config.toml
model = "masked image model"
image_size = 64
horizontal_flip = true
mask_ratio = 0.5
bias = "all"
parallel_block = false
residual_init = "zero_last"
optimizer = "soap"
eps = 1e-08
lr_schedule = "poly"
final_lr_fraction = 0.1
adamw_weight_decay_other_params = 0.05
Rows from expert 3 of block 7, named by matrix and row number. Rows with one number belong to one neuron. Each number is 50 + 12 x the weight over the matrix's rms, rounded and kept within 0 to 99. All counts start at 0.
# up: expert up (model.blocks.7.mlp.up, 8x256x256), inputs 128-255
# down: expert down (model.blocks.7.mlp.down, 8x256x256, transposed), outputs 128-255
up.235:44 56 56 62 56 71 39 46 41 59 59 61 50 39 35 53 48 40 70 60 37 43 51 66 51 67 48 45 42 60 52 69 41 63 60 47 62 62 32 40 27 69 35 57 39 49 39 56 49 68 58 50 33 42 40 34 33 62 40 51 47 59 53 73 68 44 50 36 63 50 47 51 26 63 42 44 25 44 55 41 53 47 55 61 71 58 55 65 29 54 57 31 60 43 26 37 66 57 63 47 44 59 63 36 54 57 35 54 46 59 47 62 42 68 64 19 40 63 45 48 50 35 48 45 50 50 70 38
down.235:31 40 51 60 49 33 33 54 57 34 59 26 46 60 65 45 58 53 53 47 54 34 50 49 31 52 47 42 58 60 52 51 47 23 43 56 70 43 51 29 48 51 52 47 55 30 51 52 72 45 41 52 55 47 47 29 58 78 74 39 44 75 44 37 33 59 25 71 45 50 38 68 48 40 58 36 52 44 49 58 32 53 46 45 58 56 37 55 70 56 35 46 61 64 56 37 52 26 55 65 65 62 57 43 57 56 55 55 60 31 40 60 50 41 40 58 82 30 47 54 63 60 62 61 53 64 50 51
up.236:50 42 51 55 53 46 60 40 48 32 44 50 59 48 44 59 64 41 49 48 39 66 50 61 48 45 30 55 38 24 60 73 55 61 54 43 38 47 42 60 70 24 62 39 44 56 36 56 65 56 54 44 58 39 63 38 52 37 31 37 50 65 25 40 39 52 73 56 44 55 20 26 33 63 36 49 63 57 44 49 69 42 37 54 49 53 53 50 53 57 36 45 57 41 51 61 61 38 49 53 66 54 61 39 66 55 44 52 50 51 66 50 40 51 75 49 61 50 83 51 33 57 34 66 49 57 48 54
down.236:78 33 55 56 27 44 58 53 47 72 45 66 53 43 38 53 84 65 45 59 49 48 44 52 56 66 57 71 50 44 59 35 28 38 50 40 25 52 49 44 35 46 64 51 53 73 38 60 57 53 55 32 56 33 61 47 41 33 63 23 36 48 76 63 35 48 45 50 51 31 58 59 68 58 42 35 50 64 48 78 29 42 56 63 37 56 57 47 44 64 54 41 68 42 43 62 54 40 43 57 61 43 19 68 77 47 56 50 35 46 55 40 54 53 29 72 46 35 52 45 78 29 58 49 48 39 65 50
up.237:38 53 58 63 53 63 61 51 29 47 74 52 55 45 47 65 39 35 31 48 47 45 43 44 72 70 49 51 46 56 47 67 51 51 36 40 54 38 43 34 68 49 56 54 70 56 47 64 41 47 61 47 33 37 22 61 24 29 42 44 39 66 39 76 65 56 50 50 60 60 38 50 43 45 67 52 37 51 60 60 55 27 56 41 50 67 42 63 46 63 48 49 51 54 46 46 76 42 40 58 59 51 45 49 50 34 18 49 42 58 73 45 43 45 46 36 36 47 42 55 49 47 29 53 54 70 47 53
down.237:59 59 50 39 43 56 42 53 50 61 45 34 44 48 45 43 53 42 44 31 64 66 57 38 53 52 45 51 24 45 49 25 41 59 50 54 63 57 48 58 50 55 47 60 54 59 36 50 57 49 05 38 50 70 48 41 61 78 50 59 60 60 41 51 49 42 18 66 56 48 56 33 29 63 53 40 69 47 61 53 35 59 51 71 52 56 50 53 48 38 41 63 51 42 74 46 43 49 78 63 53 37 62 46 57 66 45 33 50 57 67 45 59 58 28 54 62 57 35 53 35 52 23 66 53 57 81 30
up.238:67 39 53 41 59 51 54 57 30 77 61 45 39 49 66 48 52 45 67 64 54 53 72 48 35 67 61 39 60 55 57 57 35 30 57 44 38 36 44 51 55 54 41 44 43 56 53 60 43 54 31 45 21 55 56 49 61 62 55 59 60 59 46 53 50 66 35 19 58 47 56 56 59 60 40 51 70 55 45 43 40 53 68 45 55 59 66 60 56 34 58 63 50 35 56 46 45 61 35 48 49 55 52 51 36 56 50 35 59 42 48 62 33 60 33 36 41 48 32 44 33 70 48 55 57 39 57 55
down.238:63 50 68 49 52 44 64 22 49 45 48 45 45 61 42 46 48 58 59 64 44 46 60 54 59 56 39 55 41 47 52 40 70 49 35 46 67 53 52 69 36 49 73 53 65 21 32 40 62 71 49 51 73 40 44 30 60 58 45 30 63 48 49 51 47 32 52 50 42 58 47 44 36 36 58 37 33 43 50 64 47 50 59 46 75 58 40 60 56 45 66 34 69 36 53 39 49 42 55 38 42 54 64 51 30 46 51 43 59 44 51 45 48 67 58 70 50 35 56 34 60 52 49 42 44 53 52 48
up.239:28 53 54 41 57 58 57 41 70 56 43 51 46 43 54 53 56 24 77 36 59 41 45 69 52 58 59 30 49 44 73 53 24 54 49 59 43 33 46 43 29 59 63 48 74 53 49 58 56 24 55 50 64 60 66 40 47 67 28 42 52 67 51 42 64 40 44 52 64 46 56 50 56 70 42 36 60 24 71 51 69 66 55 42 47 37 46 36 59 65 26 42 43 32 40 48 49 47 57 79 46 56 47 53 25 54 58 47 73 48 60 57 26 44 45 48 55 59 39 46 36 39 67 39 50 17 47 41
down.239:49 51 43 59 40 22 49 53 58 44 55 67 64 56 45 44 44 56 58 41 46 69 50 57 65 50 57 48 49 57 60 59 56 48 47 21 56 37 38 57 58 58 41 46 48 46 48 50 51 23 55 48 53 42 31 45 45 42 41 60 54 45 59 47 29 64 53 48 48 59 67 61 52 36 47 89 52 70 63 43 36 25 59 59 64 64 56 57 51 64 49 39 48 63 72 41 80 79 51 48 71 51 62 45 32 63 48 36 54 55 40 29 46 36 25 46 33 52 55 47 67 45 34 33 64 69 41 56
up.240:60 46 56 39 66 57 45 49 31 48 44 43 51 29 42 29 22 57 64 55 58 43 51 54 36 63 52 46 61 57 56 60 56 37 53 54 48 51 57 21 38 49 51 82 37 67 35 34 61 49 50 62 59 43 38 68 52 55 46 77 42 70 60 55 58 55 40 21 46 55 55 45 62 57 42 60 41 54 50 56 44 39 20 38 44 32 60 26 37 46 53 55 47 40 54 48 48 58 20 52 48 39 65 46 48 52 59 41 36 52 34 47 47 62 65 39 57 45 31 41 52 59 58 43 35 53 56 56
down.240:45 65 20 49 44 25 48 43 41 60 40 59 34 64 55 45 41 51 44 63 52 62 42 50 65 44 62 49 45 39 54 40 40 43 46 59 73 49 39 40 55 36 53 44 39 50 58 50 48 43 62 49 43 71 42 39 58 36 51 34 35 66 44 45 57 39 50 46 47 75 54 35 46 41 37 53 41 65 48 66 54 46 35 56 39 49 39 31 67 51 44 51 50 59 54 40 54 43 51 60 90 51 57 48 56 60 38 54 62 39 56 44 72 48 43 42 55 52 64 67 40 70 33 45 48 63 41 40
up.241:57 57 49 31 62 34 42 38 36 56 51 56 39 55 40 48 49 66 25 31 49 51 48 50 53 50 60 41 46 71 68 77 57 59 59 64 37 50 45 50 57 53 60 64 51 35 46 57 35 56 27 35 63 46 32 44 41 57 39 50 54 65 32 46 61 51 43 32 56 44 47 54 53 46 47 50 53 49 45 47 34 63 42 41 49 41 72 40 54 60 60 58 45 45 48 54 45 51 57 48 66 54 49 39 64 42 42 62 56 44 54 37 38 47 42 54 52 42 33 48 57 55 40 50 39 62 50 50
down.241:41 54 38 68 58 62 52 40 53 41 28 53 28 39 51 17 39 54 64 58 44 48 52 61 43 64 38 58 53 43 38 39 34 31 63 58 56 43 55 44 31 35 33 43 37 51 53 43 53 45 78 72 36 53 59 34 35 54 52 55 46 41 36 29 54 47 62 72 42 57 57 44 37 57 48 44 38 49 42 61 57 49 39 59 50 53 44 52 54 47 39 41 69 73 52 55 57 59 50 39 68 45 60 65 48 59 45 38 52 43 59 51 44 44 58 45 57 47 33 47 37 48 48 58 62 23 50 30
up.242:36 38 49 48 39 53 44 45 63 47 36 51 38 32 37 46 45 46 49 56 57 27 26 43 40 51 54 60 68 44 43 55 52 44 51 59 66 56 54 84 28 46 41 53 65 54 37 53 58 69 53 47 45 68 62 56 56 53 42 46 69 56 75 49 59 54 65 56 63 58 52 49 46 55 44 42 43 74 42 53 22 36 56 43 50 64 50 51 57 44 51 66 33 49 46 59 65 52 46 57 58 63 58 51 48 47 64 66 60 41 49 42 58 53 42 43 51 53 46 65 66 69 44 46 53 68 47 58
down.242:56 50 34 44 43 64 35 44 42 41 53 49 62 45 65 62 46 51 33 46 29 42 49 47 67 51 44 28 61 57 56 45 38 61 47 48 39 50 46 53 66 40 39 51 47 70 42 49 32 62 53 56 46 48 46 61 52 40 41 32 57 37 44 46 50 80 47 58 33 41 56 52 40 56 58 49 73 39 38 25 64 55 41 60 38 29 31 42 31 50 62 38 56 55 31 59 51 49 50 63 62 67 51 56 38 45 55 48 43 61 52 52 62 54 37 47 54 39 59 46 48 62 58 69 66 43 55 59
up.243:37 39 48 78 67 36 67 60 35 51 51 59 48 45 67 68 39 66 35 66 34 70 58 58 47 67 39 46 45 57 39 54 71 38 41 55 54 46 38 40 33 44 42 48 58 32 69 68 53 39 55 21 56 61 39 45 59 39 45 60 48 34 53 67 73 50 62 53 53 59 35 47 49 55 47 52 52 33 45 66 62 55 51 40 77 55 73 44 64 54 71 42 31 55 38 57 59 30 45 53 59 44 33 51 74 32 36 65 66 39 75 72 51 32 43 59 35 79 50 46 45 43 60 44 64 49 36 60
down.243:44 46 60 86 50 49 52 40 49 64 36 37 42 44 59 44 45 47 60 66 54 35 65 50 69 53 74 44 35 25 40 63 36 49 28 34 55 50 31 40 31 48 39 65 29 64 38 62 70 66 52 46 57 53 60 48 62 46 51 74 45 43 36 53 61 59 73 51 47 51 38 54 62 47 49 52 42 80 50 57 45 56 57 56 63 47 41 48 42 54 39 47 34 45 53 56 54 26 50 56 48 18 45 44 40 53 55 38 50 32 55 62 57 73 45 43 49 49 65 46 47 37 38 58 50 52 50 80
up.244:74 49 62 34 36 44 54 37 45 50 56 39 49 63 52 46 58 53 51 58 76 46 53 53 66 60 34 46 65 33 28 53 43 61 45 82 61 66 65 25 49 52 52 62 45 59 54 42 54 61 48 40 43 23 42 32 32 33 40 64 42 57 29 56 49 63 63 43 38 54 18 45 48 58 28 60 50 37 53 42 67 44 71 54 65 44 63 36 47 79 57 45 58 35 54 54 55 47 61 61 41 37 43 53 41 52 48 45 48 65 45 57 39 33 70 55 30 39 41 33 44 49 79 53 51 52 57 65
down.244:62 75 45 59 61 59 45 63 41 28 31 62 24 56 50 57 50 56 53 46 37 62 45 61 27 57 37 61 55 63 64 46 45 37 47 74 38 60 44 38 47 70 40 36 69 51 70 36 52 59 54 47 46 61 19 69 52 49 62 49 74 50 61 45 47 57 38 56 34 54 72 66 26 38 29 74 70 53 40 52 51 37 57 72 33 35 61 25 49 60 64 54 57 33 40 58 49 56 43 64 58 40 46 59 47 48 47 46 34 66 54 55 58 60 60 31 46 35 51 30 70 45 63 68 71 62 28 55
up.245:69 50 34 69 76 36 48 51 46 63 57 46 18 65 56 56 28 88 48 59 36 67 40 54 49 12 56 32 47 28 34 64 57 35 61 57 82 23 42 26 62 77 43 34 45 53 34 62 61 59 57 32 80 61 64 49 54 41 43 46 68 58 56 38 66 44 31 75 49 47 62 47 41 38 34 55 70 39 27 11 42 56 37 54 54 37 78 46 59 61 47 61 57 62 34 40 34 75 68 69 49 43 42 53 38 34 46 68 52 62 62 39 45 39 29 61 35 50 25 30 43 55 45 65 53 53 56 34
down.245:49 59 45 58 56 88 67 53 47 42 46 43 59 38 47 45 79 31 53 44 40 54 50 57 39 55 30 57 33 48 50 45 35 35 35 47 47 55 52 63 20 55 50 54 37 65 64 66 52 49 39 62 55 45 43 53 39 57 54 53 39 64 41 45 55 44 57 65 45 33 59 69 43 47 19 34 66 52 71 51 44 57 72 29 56 47 50 76 40 58 41 43 63 40 45 48 55 58 62 43 78 36 72 50 49 60 59 45 29 51 39 40 44 58 58 45 62 32 57 46 76 45 70 51 49 48 54 58
up.246:54 51 42 45 31 31 51 50 69 29 32 41 34 50 50 39 56 62 52 50 67 35 51 37 52 50 58 48 51 63 44 40 56 34 63 49 66 66 61 78 57 33 40 55 48 40 50 35 49 56 53 47 63 63 33 31 65 37 38 46 46 52 41 36 42 39 50 47 60 38 47 55 76 36 42 45 57 41 29 45 66 61 52 39 43 44 53 31 74 49 58 46 48 57 57 66 71 51 56 54 62 60 40 53 48 62 72 54 40 29 51 52 46 54 52 32 63 46 62 29 63 54 35 60 42 33 50 42
down.246:49 49 26 39 31 47 42 48 52 69 56 56 51 57 41 64 34 36 36 58 59 49 55 47 52 54 38 60 42 69 51 39 42 46 62 51 63 50 52 57 23 53 55 61 54 57 61 48 36 42 57 57 49 33 51 47 40 37 48 71 40 45 61 43 43 43 40 53 41 54 41 58 76 50 53 76 38 55 63 69 60 37 67 38 53 48 53 50 22 58 21 62 60 71 55 52 52 46 42 45 65 35 51 62 47 55 50 60 64 63 66 46 55 37 39 59 41 74 54 63 58 49 51 35 52 19 64 56
up.247:56 40 51 66 61 57 54 59 43 60 41 56 66 56 32 55 28 52 36 57 32 32 52 51 65 42 55 45 66 61 31 60 62 41 57 55 50 54 37 54 58 48 68 52 49 46 28 45 25 44 38 36 37 33 42 74 39 26 59 35 66 46 28 56 50 56 35 60 46 55 74 49 61 34 37 63 21 68 57 41 52 71 55 59 48 54 39 37 54 46 68 57 40 55 44 45 02 53 48 71 54 71 33 41 51 28 23 51 49 17 50 45 57 49 39 75 31 27 65 80 52 57 49 51 50 58 41 81
down.247:43 60 52 32 48 53 41 35 48 53 89 66 60 28 54 52 61 49 61 22 34 57 46 43 32 79 40 54 35 56 55 55 45 47 50 38 41 41 67 29 44 48 53 26 37 65 42 59 35 53 41 55 48 81 41 63 62 57 56 75 43 53 35 58 50 58 48 53 56 36 39 42 35 59 79 36 65 44 52 59 52 48 40 73 54 44 37 45 36 70 40 60 49 40 47 47 68 52 55 40 47 33 60 61 63 54 59 44 51 65 49 53 53 63 57 54 52 52 24 40 47 45 44 46 36 28 33 40